Rows from block 8, named by matrix and row number. Each number is 500 + 50 x the weight over its row's rms, rounded and kept within 0 to 999. All counts start at 0. Numbers have three digits each. After the name is the row's rms in percent of the matrix's.
# convs0: expand pointwise conv (model.blocks.8.convs.0.weight, 768x192x1), inputs 96-191
convs0.489 029:448504484561553465486558570445552494526566448491438490582575574502572479495507522479511418525503429530424584541477509519601425585437579511544529501512571433413511525456555504482464528454474467476524499510432564445534471459532572567523563508415499477495433499554446514530546551450489568433
convs0.490 135:576408469466464505585420511427549511424491438443524579508536580467560432438543457426523436417483499456485464448525470440491402516554590503578635504494437527513490464631523599544476504531481542510506502566502470556503518413471644546530522495529471563442474563522537446415444547429512431457
convs0.491 130:502513555472562406560427572478479519390474416520425508617505510531467472473592424495481503524541457457361500372446497568423546509498518523466407483598456504501566514418557542465532491495542449501417401476488441474500381508451481487532509490519590521463471439580521573494490514496486412442
convs0.492 031:439465486491475545539471418514529448585576433545530621558522579478476559557540515486453414476594554437489541597446553409481538540563550561486435484431450482503499523455558488418437570452476407598511594471459502479425442575471464482567603579467492442557508429428454540481524527544491473476
convs0.493 144:497500529543545503531525426453527485534498493515509494569459521598453486479479577466499471502497463547443498381504530487491547519467497498422467406480588514554417447660483502578455586536491493558457581441509488656543491534407447449479463490457527561475605435434498412532489415428536607502
convs0.494 101:483480431544484487554502514529503372625467461465529527519460531473510536467443511509493529574484617528526523442591443544466494520498448490439432496479504533544535596445535577556512520556573409403470523487552462471530429540525491554612455509459493557561594472565556499481538519486466534415
convs0.495 150:396423513598455442518488427491477506396511505524476536454611452413566479503483546517490534470587456474573451568426445555399519505481471489526447541418488524571515479480477573485455388567505552456563518478527479477474527561555537416525501590480446475491580593510506471480513586471379432461
convs0.496 031:541527533471517542447533586558557462554434444516536542453510440556443461558448580417480462600556493535462544467429505459498529618490516521526479542500491591414441576532414490567516494510404441439522480447574607599443493468500476516480563533469483443485433395573573516438484598442503571444
convs0.497 127:517579505417567478498520440446448569473536515587498468509464574472453534500515531494506544484479538433498528434501452481510437511439488587585589453452450602430531529490567455529524453403506488489525501536443413522455424498555505501515501499526486487632502440419471541428512549448530480523
convs0.498 174:608536554463483476488472533438511436452570366449497525422464509530442526553449527496549534470485480514504410417489498487523417469558521497524533480401500462455499502451486491555570473539440483395588513529446389432512481520498443463593444455444455483522467590398440456453529492480500494570
convs0.499 121:492414500449517536458556522460529437442493546447479512425484457526545503535524469427445532431511446577495558573464540558527540459500445508480499419554503467466527463468487476364484516533491507619454461597521442533465576451542483529458451476471564550499449499580550568476537418444504493511
convs0.500 028:534398448475553554557492466567474440540594430490545457498538520543558465450460531454497463499558485457468527540488587377409405448432441525475413436420549537504426494509581409512483547512516518541459467463480501580467467463510554495472555528389420574461545466496553503511507453562503569507
convs0.501 106:560502542458452542338492461466590434540520534504465510555533529483507534540536521459532490550539481545477547452500533521523541491475464471531511460528550443540456569449455526425595532499490568465481390449585483448538474517509542520581613490588477465518417558495450454553484512509461499470
convs0.502 130:502515505449539565497511470455459381560430517532504504512479489445497396491515440594519519464436466553553439458402472628509561524514556478561557509543631475528439521464460504332531471497515431435442548579480582560445526557410490537451415458535454585507473596526557513534375506514546404569
convs0.503 101:432508490485371525595441429500532432525519580550569519507489502565470495520476460520476517508510525351498480507540500559438550405452530496533511523519439454493494534449532484534481560461479488497481445475570524510456469529502566474492513540499534449471547510489467525462408578525547538433
convs0.504 087:483543507472410433354481501534560455511601489463571445488393472475510527480542560582482575507477408515454446457439470509481472416545454540551541524626556528491462542488516570505573535482548576583496579505456479478487455490503512475536539402524494482597501494538482463539486490419458516516
convs0.505 119:517480447523505476461564519508542521373473529499528562529469518440553541383599515425504468513492453437531491438485551540433511511486530513540427537453560446470472554410587498577534506495408516577466447545533412501500533500523485505469574507559480484511468490469562485579497443525527481519
convs0.506 030:468456437448515500467537573459417588512545474496492616490453573492484532442539564516457546559567544581389467466536552398505562503478494511525400481544446517575427529505555550557464502463469559454589436433513510484485441442478513461578435437449491507529483467574486446435513467476565497497
convs0.507 033:546514496493487495490542409532533495533438479558443602521410484484484504568456436459490475573476470417409495536577503473526538453528455480497417615426425484462501517565484499483410440436497483516470545466496620530454448434576546576571544495489458562486553527523487452442489502594552610529
convs0.508 171:577417466557525531556532521390465526527580512556485532504502548498503628521488462555500607484607482411497496513523561443479453437425427515475508644580425510461533533569471494478474555565468483551533486479453469427494513485580532461465480457515489552469495520521499520517438555502477452494
convs0.509 035:481472474476430456429472599524568548483522475543555559540509516586520461431419456568449466492544520539499504565433543464452530467454541437564559494487466568450503506553572465485475435485399527396429478491491529567459455461462585515535496500415444423552475460482557437526505491496526614442
convs0.510 049:512483517537536558409595480504626475441518406524532474504478469452404528533522496505469457531430415526617555475500569461447429487536529474538585571500462553532435562451513517553485488462458475535548422521510502472573505535435485563521563468575427460545533527510445549486489529536527432440
convs0.511 100:493460456478467539524504446568459543490508419564467520448540429502455567467566597579512587381497415484559555527621589489502497519541540541558519461477526451418483504447497575510593377477559413533501527610501502426429552450412505518489540551485467417571495593486534437530519552517515549430
convs0.512 062:578490472518490490489464567527514517535587529512488496524364443364574437531531396533425432509490512497526468364585459539445523500478500525474514420445575483426491532504484584482486519581510463443502511467474563454482533562503452447491503511427409467529516527497486407428521438409444476486
convs0.513 103:536363495445402544515517529607615534531492442513521462531559532588538493417457529487430566609506510498540550545547505467456471559500533472534510464494559431565390491502514574452540463375530505359495631501461526476430521549478524503512547427571583582503522501425454513528511557498441413525
convs0.514 101:487601415477488499515475544498498483560517575507347453521465545546531533504445465467529544519486553548534550506474455514464486547479586528516543476574477582514531511526513475519431428471502416516473460473481428606479529427532442511535518619484524522498549630427493491411437580537516471478
convs0.515 080:497481545555536465488424400532502448510555417540538469414518483446564557464484545458375479425431553567603434460479529498442471535524511553521456581551543441486526360429555535614554504409542523561573512463505571411434561572556519455570510487466455420552521404490591585475561501500480560410
convs0.516 136:448605554519480508462522570426587458511502428459461491412498556532484528437455473530559498524426620489603585445542531591480532499527492476401479443556457569536578585528523524575456541511511415498409464429548411517557454406491404573462540495450529428483540517516525522492490428605503493538
convs0.517 033:487517471433494458503546542532621466539550498532447500567493516450565537578538513507448571544610512454475521543573475430461490473521509535497534526517405499521419485419456425398454508445558485492425538527597591477430546435569473571503557576514408450429433439518472447534534567567558602503
convs0.518 033:552448453574510540526501539423450505566535546533465588451488584516499544557557536514498445480501539513451439494535520421493483566570476452488491568502511541469438464544463425493420445431553458469536456469455519499516481548432405566556580519490502508542432417580573435446542500583563484429
convs0.519 159:509500473523509451505521412449477581515581602464582503557533491503440511525517516550461452525540537521526509544422560475570471432531524479511596421497472557527503508507494469577622538517527512489443498603494481618479536466443431540604508488586504509474459597507473568452538550472516472495
convs0.520 057:505490514520497491551548491472497398541507446484579478522390421549575448556456453468448568454484552536495540475418520566509508393447523438494517498537392493545536379501517483527483531519444519521487551532574550576453539432453599436463566472487574435492521462441556445535578470455474546429
convs0.521 039:563459485529552519567556438459599508470539432561476471504543496503451527504512469554408482570575419464426458562510448451461467540581513441473507494467437503539448482429434402469435578469443474491558543474506531500442512545531466442568570551442478413531489531572509495446550546569512583529
convs0.522 036:575461467522484525482525508491573528432522538494500587462473492533472477500458465471529451549583378483513459534536499551482456440528537396467357559419435431532562403445522529512420460525488557565463500550552518529426463557458509480595524479496423485544413436572435475503481490520401526545
convs0.523 057:490507423595471427503427527475466543423491474500579520476505419508407470439490465519503474464556523421456528540496553476418475580498476592477539506477392545468463482488479551545464442503551498415491476452414528456400612504517586570582541467517520523498507535512574551554462509593490613547
convs0.524 049:513524430499457467439552570468468498421527474399534427421469517453523468501475481447410544419422462469565464475529446557452523437383463493497537384452540408573526561509554546477539541502508591487562526491497537606526474449490461513580470519558481548583485554587460488482385445488506501502
convs0.525 035:417439506484494505409444482517546511492525492575537455483458431431483505453464512451494475451507481475499519526600505457427562508514555421564520427568478559526497495496477477571555517594514507435526493471576559546504475584447595479582485565398469505463536551589426419441525417443502512462
convs0.526 029:487516447489489509468507508505550517436598535507555543525519540566434550417574452528552564511505562569459501498468473447566444487503427585475453506471581475399532428445541496485482487454389441470434448487444587533456475461499489480544499510501520531499411446605509550534449522528406537505
convs0.527 070:439479521520476467466526523496521402525562445377522542491539491567521525517457450438458475453571557463439558464503534539522517507416383526430498527513526573576477441388462508499499522452532387503615548471516478569509474541512476507479520500471565527452506536447461509414504548431570483574
convs0.528 148:528497480488533462530481388666446444542485520598466544475581552453530541547501485513506536521467484450465494392558522500533481492539502423509589551504479476497545552491445551547492476476568525466489587524460513505462551467424502445469518433507551510450500504578565519485512437466473608546
convs0.529 088:468463442533500547482515416464563418475471444526520437531454534524641526566404510539474589461550443474506621506459497528513498521497490451498624424497496564505546451446526578467449475495409544436550442529515494463374477407511457485510556425492574465453467399557511476495450374571462481501
convs0.530 031:473467435503522522459536445477476528527560469582544548537451449447506578560460534536466554425470459478459537614445458485485429475588461489513486490500492525498466533439562555547496541401519492540445595436572509406479450560396489578527586453486482540396457521547512487553545479533540518429
convs0.531 128:447500498550491502471515605525529579489560505521470565499488519501405524536439576577668572497495545503484542441399470537499480592564561483467555485511459497480486551473540449472494479397543496544517511563431460558555530532452550559522390489539431467487469508471435523558523611476478516517
convs0.532 045:518568519541440455498471561408365490599481488442471557559488425463508380547483367494470476447508429495428477492528546475516526536478479543527502485434467570423565538465506477470521603562429496544474519560540571541511496533440414545500509385511493480482488520558482412455545450431453480527
convs0.533 101:605556474556508600532468400518477430500453543476492508516469580608594502439415437460463477551481517520536461535573561431423566536468525461463397546464503367639454417483422461524556421493517525516483464384562536517527391478559504487566545526477471594538507596480483520491514447592521487495
convs0.534 142:527416394549513477552497479550501531575447507480544517523515506403535609581521506503471476478567457649569435483477489448486499517499507460514494477520468515545484551483463464413488555506493507486507521578561513437473493571507575510462586449420598508501549488529483373457455531416464528523
convs0.535 029:508568519411462590519489437439552473556530509434498513474545415423570457536473462542395555529538470444486504470478513453494426584424421560484552534560455474510500473545551549452526494464573426545445453487561606432439500474437508522552495536507547394610481447437436430551426516425477477579
convs0.536 029:419478510528580534562483444485493479491578448602548589471600460621505625455544525540505474465549427454429486450503421390506539543504601510552462549408527540543482447479445537461501487462550470481498520429562513467543485503487450442587476534464463445509447413528555415453541499598604598509
convs0.537 168:555538418463474416551434503467536544493511408439470500491482521500494490510497351501582463553441551356495499491428509548476535485515540586480414565536551454501510505574477538522551489453514581510462474510482489524479462509501512537460522533424499566485475511442484440424397510432446574460
convs0.538 127:548530508512559558433523588417572365508516434454483457524514453583433480487464501537454526428513433454512502424444453506535575458500430537458472422553627424494494476513502406402455443543437482455585477490486444582540502500528514515489564446519488436513428437463491493406523460476480443482
convs0.539 038:565469528447623430502487464480523535540490425454473607461560508479523429555531511510543478435630419484401427503547505550486474484536537563498486558466518470411510462522485476467564510555469497531525496470439527505521581537508423471495499408463509456478536415520475466441525522565482567497
convs0.540 111:522523462501527433534474496464507473445482437454516474568543419545502497537418489497532512446493478567410363571543462516492485589508511531548492572551518532537479529553481519568476524590497482422518435483476540527474508509463424393478576533559553464451501428495464506473515666470568474516
convs0.541 029:506443542552520494475507572452443528501506407478453469573537530553530552512473466457460506498446527527417563545550561436555435489599591462418479557478446549525558426440437506507498458527515560570438423514541554474473442480558429606496488563455408455555405446479451473458532456518538491553
convs0.542 035:524554508439521458473466518448481533407575418549476465551427568560445421461496438578438528421518512522571524498461470538587492487553476539464535436515455545414560542523547517588445515478448560466526420496433461478462499431443572544466562367419519533525543505442516442470564536541483566570
convs0.543 119:557488572470564512514551521532514457469492348541529508545575470496480434522597545586541493474524453375566590515615553498562529522499478441439434512567471553483534464443517556438525507413478542511490495489610478431545465413615448505564467529517530574532517530578556559461459521458517498469
convs0.544 038:460539447538547501416528412434495540564476516529442565455478521467492515615544600482443480477523362487447521495472424445486435541577566525454455569418492455576456476541555542585460470483398522497352540498497538528551555420559569509504552415457488513482465512587521428570489525518455503523
convs0.545 130:498465633577470494523503442522493509542530569431424512562522480500588416447520469405481548523494426514525543485551535541525526498488472522388596589628524468538458528399482560507503541400602512509515580538505506479424500489478476471339441516460528571453611531408405477466493504454504446596
convs0.546 043:546551576498447485470486557600465479461552535438527473536478516519525458413519514517385467454473538530558463492551458576438455556571528439467448431486502510544433512481543540549453484449561572542456539460460532544590510555520470526586587577487512450561468498537487497423431494531414457444
convs0.547 168:503437568602585528542485488575535546540501485472526480542382506545557560507534518509535533490461586456476450487516450398493423577457491525456368552529434516516550501476512500455515556536466527530551507570503491468578459503461455474506537477438483538512390511535525535498562423500483526553
convs0.548 038:459567421500543510527428495565491458476574522594509496541547536568469466397446449556518492488386566512495450490551570550570406487395469532525466476543587527502493473533504427416416457385503449452383448419511530474458539551520459586568494555447509439452450513528475451458547467499431502534
convs0.549 040:556572460487526490521486610422500443514532474521545558522532478576493495491531494553463583514463433465589449457482537504494399490424417420475557519476473525468530529525581423410501437512541499509488545483559461500499538572556389537483475434506499492538462421491556445472381513559414552593
convs0.550 103:521536584512468510473548485570509477500568566456524592382530512560554625540484591532525549563479475543465417576411492520469593482528489511566523487548523478468533453484489519422422460469518483530500446465557409477499506423509438476447477453425445475399502398543436566445484378551415502505
convs0.551 109:499518537499530459522424485505471571432467619448545535554429479545578515468508487564474602409398467476527526607537496507462550541518468427463453443430596415548410474462522502533593441459468424511574484525457539596496454599518547595512503617531513458443419489555555477511492476496443511361
convs0.552 030:402445515494576455536565491507458559468486478457514471475480581465535454548472465523539427478492539465469560565458459517543543503598563500522405626500529521442436519527553496479565490420546399531459537478457581550551494427438421552619594517485531524538470481472518498464574417483493509398
convs0.553 139:547573606522530516479412515483535494425507463475521417473421496542495542577475414444498564558470535482544549427463439462484591477462519590569554508540562462482499518506451465543553450613486538464488447409487518449509412430524513507522580495515448485549539461529413563480406507541518492541
convs0.554 032:545420486467499544477599400406428505481441400485560472564470607482501528518579552503445495471606402490407439540459424498489565527556516544463474630480400549498478528556482532431479530426520499441540527494427487580548517498436525577511520564486468553527464455563556444447443457562552575481
convs0.555 061:560531408462553448475457450558472496442493548526562387446489404619528482448563524484421501508509540534537530496495489504479446564425563427469598505507498496460489569458509537529470517443542556484417458416520450426504543487479500589519547535563443523476547481550532493538521499503462588500
convs0.556 124:463438521474436575540582456534512572520572492446441530516526453561468506534422490539362470492415532514481462513444428536496566459552517529555561470478574527476509407467481496511558485426532567557404414416538538440531532545397600437534522506542455603509457452457509502519543558416446534411
convs0.557 127:454457534537495510518497540437549483394535546466511423440494560471451422448482491476464528586379522373484504486489489568528590477545491372487607497562431534501527439391592564548461501478521537481477474450534407530474598528510512458444417478431630482514504435461472447473600493425533486487
convs0.558 127:623445573447544503572577556462464481469537501438499510527509541401389544503453545549503597566536523454542491507556436595481474495496454447516482387530517522491602516506502522537546523537472547492482549466449513458459531509522446439410606493570607550500480497417494476460425504422525414495
convs0.559 134:485489521517424475469497439544481488473482500489506454466478547510452517516575495516598490507410479463547520473485461521505535467584594479450509476493605493527573484543616467513440561513519547469551443530538523476518466445632452469496369460532497527384585505475521565550398537519519444539
convs0.560 030:495592496427559582493460494468460536458549439505434585425449545540488582492449564547561613510553506481579452410481439456523425514503490494460556531474529521545474489450441561573475487534407533431485555516561529460529532449553516531446502584442485413428536518432469525526440552495528462451
convs0.561 090:524506544469477442440484546553451511625437576515527480505424549466481586476519596416445546548546557527459541506533443493382491518441448501513352561524463473457560509477576414490425545447427444509513490428463552508436421608529505442457478496461461493507558494570506457463527452422511449520
convs0.562 028:526465439472536579522476525421489491466511469463408499435549441476461403452443448538447423474442481418548571441491486530463490469434521532519404501428556457409490564472523511525568449517492498517506542610473469538471586517549523556594576466530503440474471510478543543496510408525449626485
convs0.563 040:538505509468414458467530563514511525508510535582451452511553536565556472398431494510519467544456420467469477426560500459461506474467463489583489502482419472459504470463553556513533556525462538429476415547594528517452481447521519633556459533467557559499427575521487457517472530484533442595
convs0.564 137:468452415550452570590511584555494556498511380436522406465502481540464500506517544481499511551648583414495478567497486493506532493514430576548448414523575510561518559531455522491587447547446451499422458472470422499515578380566476402399505523476517539481585397541518530578510490570468523476
convs0.565 065:515545486439575473476458509495525434565578465560469510502578569544455447419509541520493555413460473416493454423488495500511465582472613550551504414486568505485528571531456506441459556520483504417492479417617443519389495510543583532485361479480515451624541488517470471518510481501603469614
convs0.566 141:507491479443571544515502509571553494525539476444471474481610508524480437538516526495509401377508377430490586532474495433548468508503571512544487541622519559502526495455589611437448456553459424534490500486498606488481473539473561533474490495570577482500512483463457591536576463440485531490
convs0.567 124:492526609500456441493461382538493593519532553525509506577345498517476469437444464408499505516559530509493553428533482463476479480556512521517575456562497546504523468495546516494523581471608459512530618543591569481481481441518506518380515452519451492462533607568499521476554496468464451511
convs0.568 140:509495624515500515527416521528447542486481557511481508438453472457488442446536536511539656536532428616515542470522517523562467506579464488497540436554448475506495478498527482593538507436552536476539452622494542503533514535534556458480507449565576601450571523518474509452391459483393553484
convs0.569 031:542474427501510535519559492459569448463439484589463582562423516575446468438455597479543486497582474432388470550505418406459532466543533527532473524444495524516513449527495406544511394535452444492557519547469536552427466542421488451577490465432423492459543516558568452472528485586592576470
convs0.570 119:516463389546504509508527594552571510453433530503502471453530559405488597478503476466477477539518586456496502588622490511437475522456579521456461455488465453510529490516476504494521471393487474490507471472432461477499470588467483545542509550578535419429369586468472465486528485465501481486
convs0.571 136:473525535529537491392423482321433472557459471547464513520534524500457518506462509539504520528632546525484551538440538495545560545504447531609410500553522588516509528552485424485519516519443413473430553638516494562509458566568492550518474590524547499462494547488513460489550547541429415463
convs0.572 114:501477553455515473539477551561472493546465561454516489512482531410577474451479551541479533485454538448548442489406516507417443489499451568473504413601544463548449541471588466528467526576491438454541488389451474511472518411539511610488433493511535451565425512466533486419523556447402447490
convs0.573 045:457506487486519476474550544463608458462523470492526537526585489452462504446522579458568510507471404498500426526510524452483543466538577542468512440571520542484483558521531445537439530381507571498580444484581557406517405544442439483546558402520536549478512494512506440542446464463454564462
convs0.574 130:480470438513484528554531436448517499519383484492470510548468500419469442537473470567431459483560458538569641559490526572544478579603463503517475498469361409506535469344499420522515470476503449494455502398469521369497491454488471506334573512537472604521419493439518549461466575501485493525
convs0.575 040:574466510556569500545481530443518514497456408417492498516410475487461517584541468489559521539469493479459514605481550436559455591497566496489533541518553494429567525592552496445484448539490564581548488531565453484540524554454326526602465462565536421472416504459532501409470445463539492537
convs0.576 100:616514451575398458530510505505512404550535510545398539433526543496494567479573487488546458500482525494525495566460464533359551498465508517551517509455563581550543503530477493506582470436540538486534485519557599527560518491524507474507495478464561595466442489553492505439470556499499517449
convs0.577 111:490395521498521511541485461555498557419477584537572567493553412580495456527537392531488491485529441530495476509444525513573464573471354490589470493432435532552483523454458576524445565593437484378578489508541623505368463491459530444479533407478464504447470511479480480534542365437476560605
convs0.578 114:441490489414550475476516548557529530488522455521500435534589498505439415492449525483481475462487494404546534485484460487502537530517547436561601538416416509519521543437528520454421450460453601514509470458468498475398592456510569506526479544532552498495469530499469450508509529464468537491
convs0.579 035:553567445586527533581580498438498529441557463471435591494462577568581496475579467528482463464516514441545497540570469438521561551562446489555440453444419435533578471433486443479433495510509524472458511593463548467465547450496457408489530441518512508495553549546492451536463497447494485538
convs0.580 116:528533502472475477477516505500547536582584484473496494543506545443415479544456416526495438494479563559510505520544603532481542491476550391503496518490424483510530422496519506611459453500515503505428474434446480429510449578497590517515534604426464519489547477508439478519421543516490554481
convs0.581 123:526475492444472516529484547470532438431466489530575467485448505489464465477457417566508563519482557469550431506451584483433574622470567500419503541554527492514419407431465532480531389388461589553500537447541475428511519489485474556472497478474470462569582494463500521470626433482488443528
convs0.582 030:521495594531512460507528549538467451543565434437463591475519582558469506508507459590529521441466466534421508589525559532501526540478488447601446572427413579547508499466493425512519549506505417446449557529596592574498566526426572541425457526537426405440536527556568517553450451501435563578
convs0.583 120:475470494597475572513562458477427564447483526510540520483498478524444469461546508521557501509523556486504586483481470424504575589524540556459511434430562460541493492547563437528558361576496578480523487562509476491557548507482448581488455519471460452557568479487405528499447494456503526438
convs0.584 153:475482543499507524481537463491603550525530448426539537522513460484454580575441465503496496378534475517469478602540509518437479497523536509495477537466503456504495503525577474469468502517485467546521532758441532416458484509563500478455497500486494488546537456455559602508545461530494527441
convs0.585 047:490532627456500527554427525437472469480541415509449573525413472524543429536455547555408482487408395471573568556586516597484548551542475519506535456497523476588461557474579498499537441527504460539533433465497544494541511485417544558513579514522527485581418476499524530522481477464527452543
convs0.586 032:439557446559498495514479557552481538530447454521544464531503496561443421484488570482451501463423532614516411525569501531550460503530414453537501387535582509438580572571536457566506491478476562553603496524445420504474543578453443561593591422481606443594535521448523412511463546519471459551
convs0.587 037:486482458544533510457482526455451481468487464482462429478488444573559410566533592508467548576552552491467505585537584474526470432515499491539466519527458526428586556547567424515549528540504435561523466588533573569492525382496528575460451606448462491440460469469565497448468456507496475535
convs0.588 030:516533524456631549576530488436468495493435528553484572513505517479473491549554585481528497472582543489572579572519565450486438488468578556469525525550478534451435425404475404453541539455413416538493444561496573544490458516533462467593556515516529425554513487561464531545507551573469421453
convs0.589 144:479528494472490411551473509500446540539550562488476534504452526500543471504482457485539494488507542429586474497538564487511449549638516492511564492521401499556461519526465507377520536567423493460516414426564573525535393545518481469498442510394524477492496497524507492551518434578467474495
convs0.590 035:481555415497549556435460591511430514437513480481454512423558526509471475406466466528516574441427558542610471482523504531521438508482514488482566414455617451507502573554493488599573437437489496520531523502427504483506547519520502466559474485422564524599430526522561459513404476397463563451
convs0.591 115:520582557458486406535489528527378438513456597536527493499466454484474410496489505535491535511521508550508566702488513665468478540529541449475461539540546422521473502521417494370492524518558485469559527424511492630513553438487518476477458484528505475497531462551514493451555560520482617439
convs0.592 029:455544447446572513512512448495563455524565462483423481533402464497544566562537581560426507552550460561573398491440547488576422478575523453446415477508447563560446519538519546535462450450504477494426493492462597595538470426567417444611608466482416479487491527449419465545492435466431548463
convs0.593 144:461535471411443477508426459486504462514418567481550506556539508505524514643493559486412538492407587621502513460454504512509522577478609564503408528473490484539455528575529461485577413493521466536495498531521561482529535531485584510494486424451522522467472522496470527543451542449456602465
convs0.594 030:443570492555603520452445472570520437508565466526486468448416547430561442480447474563423451431411465427501487541534536530566446510419490523493595542591464454419497523462542422531418577516439479549576422523433477533541561564526558485513447570528514550553440533475473479579524522542442470496
convs0.595 055:423477598630532476607626523467477568419547457475479471427475428444586465537407514540447509517562508496450529458524514431518512521535413474449508534529494474490573482522473483567505443592523527468482532461499380464536601465488462560508453575549552553458490550511515515450435518467430603500
convs0.596 134:452455519483503489468454545518431542520471552531489472528482432468505493643437460535606507496533551560477536582411445477474511483437459524629506456528466419572516501472408446530511561534472484593574555507472559543641536515524493533570512552517534513465423493531537535591515508484503545464
convs0.597 131:544490472514483445425501554438522588560525471471555456522572556495508525490467508485430536489420574380422505478578499533587482512509446570569557481488497496449378494416458494445493479550537551461469487576561509464515524488557415501422441499486574478514560414498486593454453517419539505494
convs0.598 031:447496533559523600447493501569450530472517424392555480463549504564587454507504446540519570477422470447515497446599546436474540526439431469448578555479541543484581540517501494586416534474473433444495410479437529587418529469526559518436449477459578454473475542517457432510557545548530481590
convs0.599 139:517451506492511434566471509488579497497482492436533435457498522502631475536486510489536517426597470459575564419504549467461396526504480604451537528427459450473479470524444488405488505490560508533472413407457471495515491490526456481514547592566432497492511518546484566550503562542439524623
convs0.600 146:499403513568517540481562514569441542448497484434480541534422483446507498567464483504469622484465481597587435565624390519500544488501475504453545443422522554491477512464393491542476499580483571494531471396520476539516521450514505461413482467480574474540507509611511557541478583507504373489
convs0.601 041:454438423496539554445491507540471523414449569551542545496424508603478459503497437527487463478486461477610462519588542593550533548462523534415389397549445469440453556458489539451488511422521545546562508540477487462464532455540448500531466461490456456550453526435484481546463540442533447486
convs0.602 134:471559574509505496500620543559590568548535531468507485497501550538477563556455623523495448468476472447506462574436501535469453504513520530526523490483503529491438445573535518480503482485516555524602476480496486522514562502442430444571456542499522439469439604453447538512447519507559442479
convs0.603 030:433486503477536521554498565480386551446549487483541473498460497551594458550479550524416450433484425437449557491475567519511439474421487433567440597456519484424515463434468547472493509525559466425435395487389533484539462505449580498532619439450460440535428560565547552519507555480442567520
convs0.604 120:558477461591560474514426557519451502496456512540429516433468476456399471505500573529464490546323529579488549574395416535529387508531521561402483542550418529533495399525485548523500431475514490479579576566464531587539543366498537566516474511501479488408448593499485618484531530427470515456
convs0.605 164:484572504540525451587449500521504527501445500392526543618450478439495562501490547442545522612482507552484546514476465448501540483586485463492506477468527534487480472346482501500515585538456539485471505564567497493534485465496427449529497521569554547538449485461425589510506504595561410465
convs0.606 136:489463458450500505399475519538463480573512448516520575524449535418528422421572589397507454544469441478488503436578469542508520455471528457477453492585510535545568543512534554411435512606492526511606557459429492537479533506469531482474512428529478487520564487464447559511631530520491512421
convs0.607 051:490457496600504434542461510466587478571637557537497536541509499440404561508552425494482552525440510484430538438527492481477523523530442505501432588506468574481512463456462369435437462404454494469422546442512574550411439547468460504537484594498476463490543541522429517402485554422496494503
convs0.608 099:492517474464574451490459547497593504486484515552469466558580520448547510565480465439465517654541539477565502511449522509526523589535476538526547453540586510516504582486447425488514558498460497593502470440522450484488535436529523538596432506522480530514625479489562502459522515555479579550
convs0.609 034:467445413510544427483459444573524490400563542440451465554465559600502516415496530449426541404412502395489485482443575492502521530465499478528516528495481438455510470571487526532568414442520474575508453431607542451506439543505573505422607542403438400582481543484506551538471518501486557547
convs0.610 084:490601518531582460522466486505530587455631483509472558512556579455500536401474482524437487539470491569418613436524484521442459536498525505490413460512552496436433512520572509482482584529542463473482456497535455340606465483574416441572494490448470509510485436510499554430511522486508533491
convs0.611 030:472473547577453495521528580504481500465472542426503434532454452468500429407511446496483546506474424471483494546530581556413490509501558535506517491529475509465442561420422570451552526530505444588505565437412451470525494436521549510545560521539432501503547576568395528522409528494481400430
convs0.612 056:491581476499472497545448402477474481516510569471590541490563657467590469450571490405422483449453558521542426520560452403444513419464389485507430492505438417580460446446549504513512532445526525485373383542534530467478528457571441517591485465465467539482471557500561491509559464520545507524
convs0.613 065:533546511423454445511473541477520577505568509454437569510514466541472507494553565487485494513515466508489513413526425519494529425526566497519456508554512497506492507409552487523537528584480457468466431488564543466559412481566499469450504534465578539540520487510532450464560615520561511447
convs0.614 030:473396438573550595548578567459464481500554491607548599500480575511542569488443489575503446557541515409457429535564454466446509514467493501454490574546412478541550498549500446420499444434554501475527480437503577595527489493443530432486555573517548528590468522429504485462512546567578505456
convs0.615 120:420556489526546439570550503538506468457490568480468491492439554492479505451544419440512573547420418456474513460425517524567575448500458494495457560432468477464533478479485537505535499516574586430489594484516540437527571422453460507455462496575550534502602489443573418562458572448394536499
convs0.616 046:501574467557480431500548497479518493534478461438549405478520408526473448476481460538509445434485445477543446473431478472480542516508438524550480421554597447428432532430531493637537504412459445526458406442586584486416541539455503508572496451490478534418533476568567432545491537548459565449
convs0.617 031:446559502517562516549487554538448436488554440585584444440442522460452448411574512540497582472474447523427520467507592501521542509523430490461517523524476574440435521473535437530536495558454471557480424457450513555526469441449456597498562565447480407470563559518609435476492488574488563460
convs0.618 058:561547496525551524496463494396521561548584475448507513471545426532556504485564461485429488450541551532554470623531527503558503558525619536553597472406472582479495487451499451524567456516487578481531529578462466518482475546453512454475537517483425508483505505419521474589478520512589448534
convs0.619 111:479568527459373448555485510428435554498490443515545508527518526498444604497502407502567492568575471499465555404490517497455465534503544486462440452527500424576486543549544518487475502480528488510473437433524457513536566568550504587457540590441450408465446439507495461535465463552476477501
convs0.620 114:484417492522529577460471421487498595497336516540488584596432503490498487519541435455474535468520515457559472448554499495542585425460530496487379533516481460583449572424409472445484426455465491477450565412370506499563483533518533556502525530477482507448463511507478470547514552494486493544
convs0.621 126:483460475495654539469575402470439490504502577412531498502550548536512437554543635508454498367556406494465476515431504509469543504548486549509461566505486533483438585514532570448418537393484530527485532482540539460583482415602518551506505409466471478538445452378397563395457492531509421511
convs0.622 131:467516545533456589485481531505532560458448483485576491484480531421467428381584459467457574557433430480575416408421497425577436445459432443579594448464425523529387482404525570487439404492516507459539505528497505457462487485491413518499503541501483440591507538474489485521510428519437430480
convs0.623 126:523457628499595470466485482457409528480457565526485526536444484439461591469479484545516531513486557600521471531483429519467468513405482541534471495502421430469558443569573521494499478483545552516523608501486536574498505484499557550544427522505460480507431539487585405494523485483599519463
convs0.624 032:491589446565573479472566450533443484536517539579441492551452550578455514512499498444424485589461492423486469536530450493469494437553542546552526622533484503575409423450559477468499450542504450518518461468526602441525511462582477476476452472576406529559456479520581525467447576568538484462
convs0.625 182:451462392472463474482524559417573478535551468506537550425426464518479472533392481456545467515572505503446501480436497525470537576503535523509485527534466505465482469523429485464493571513476495491472543546465495503470521471417376601447458539525524443521528490540519455581463515550483446421
convs0.626 141:445499533474544449532481468467525468505466511566533469496451531619553545467502428592517529491455489588485508561523412438510528550484548487411473480529508427501504496407492475612472478485482498573565492544499395588579518474462477504485536449473481493478426494599529632571498490371480436485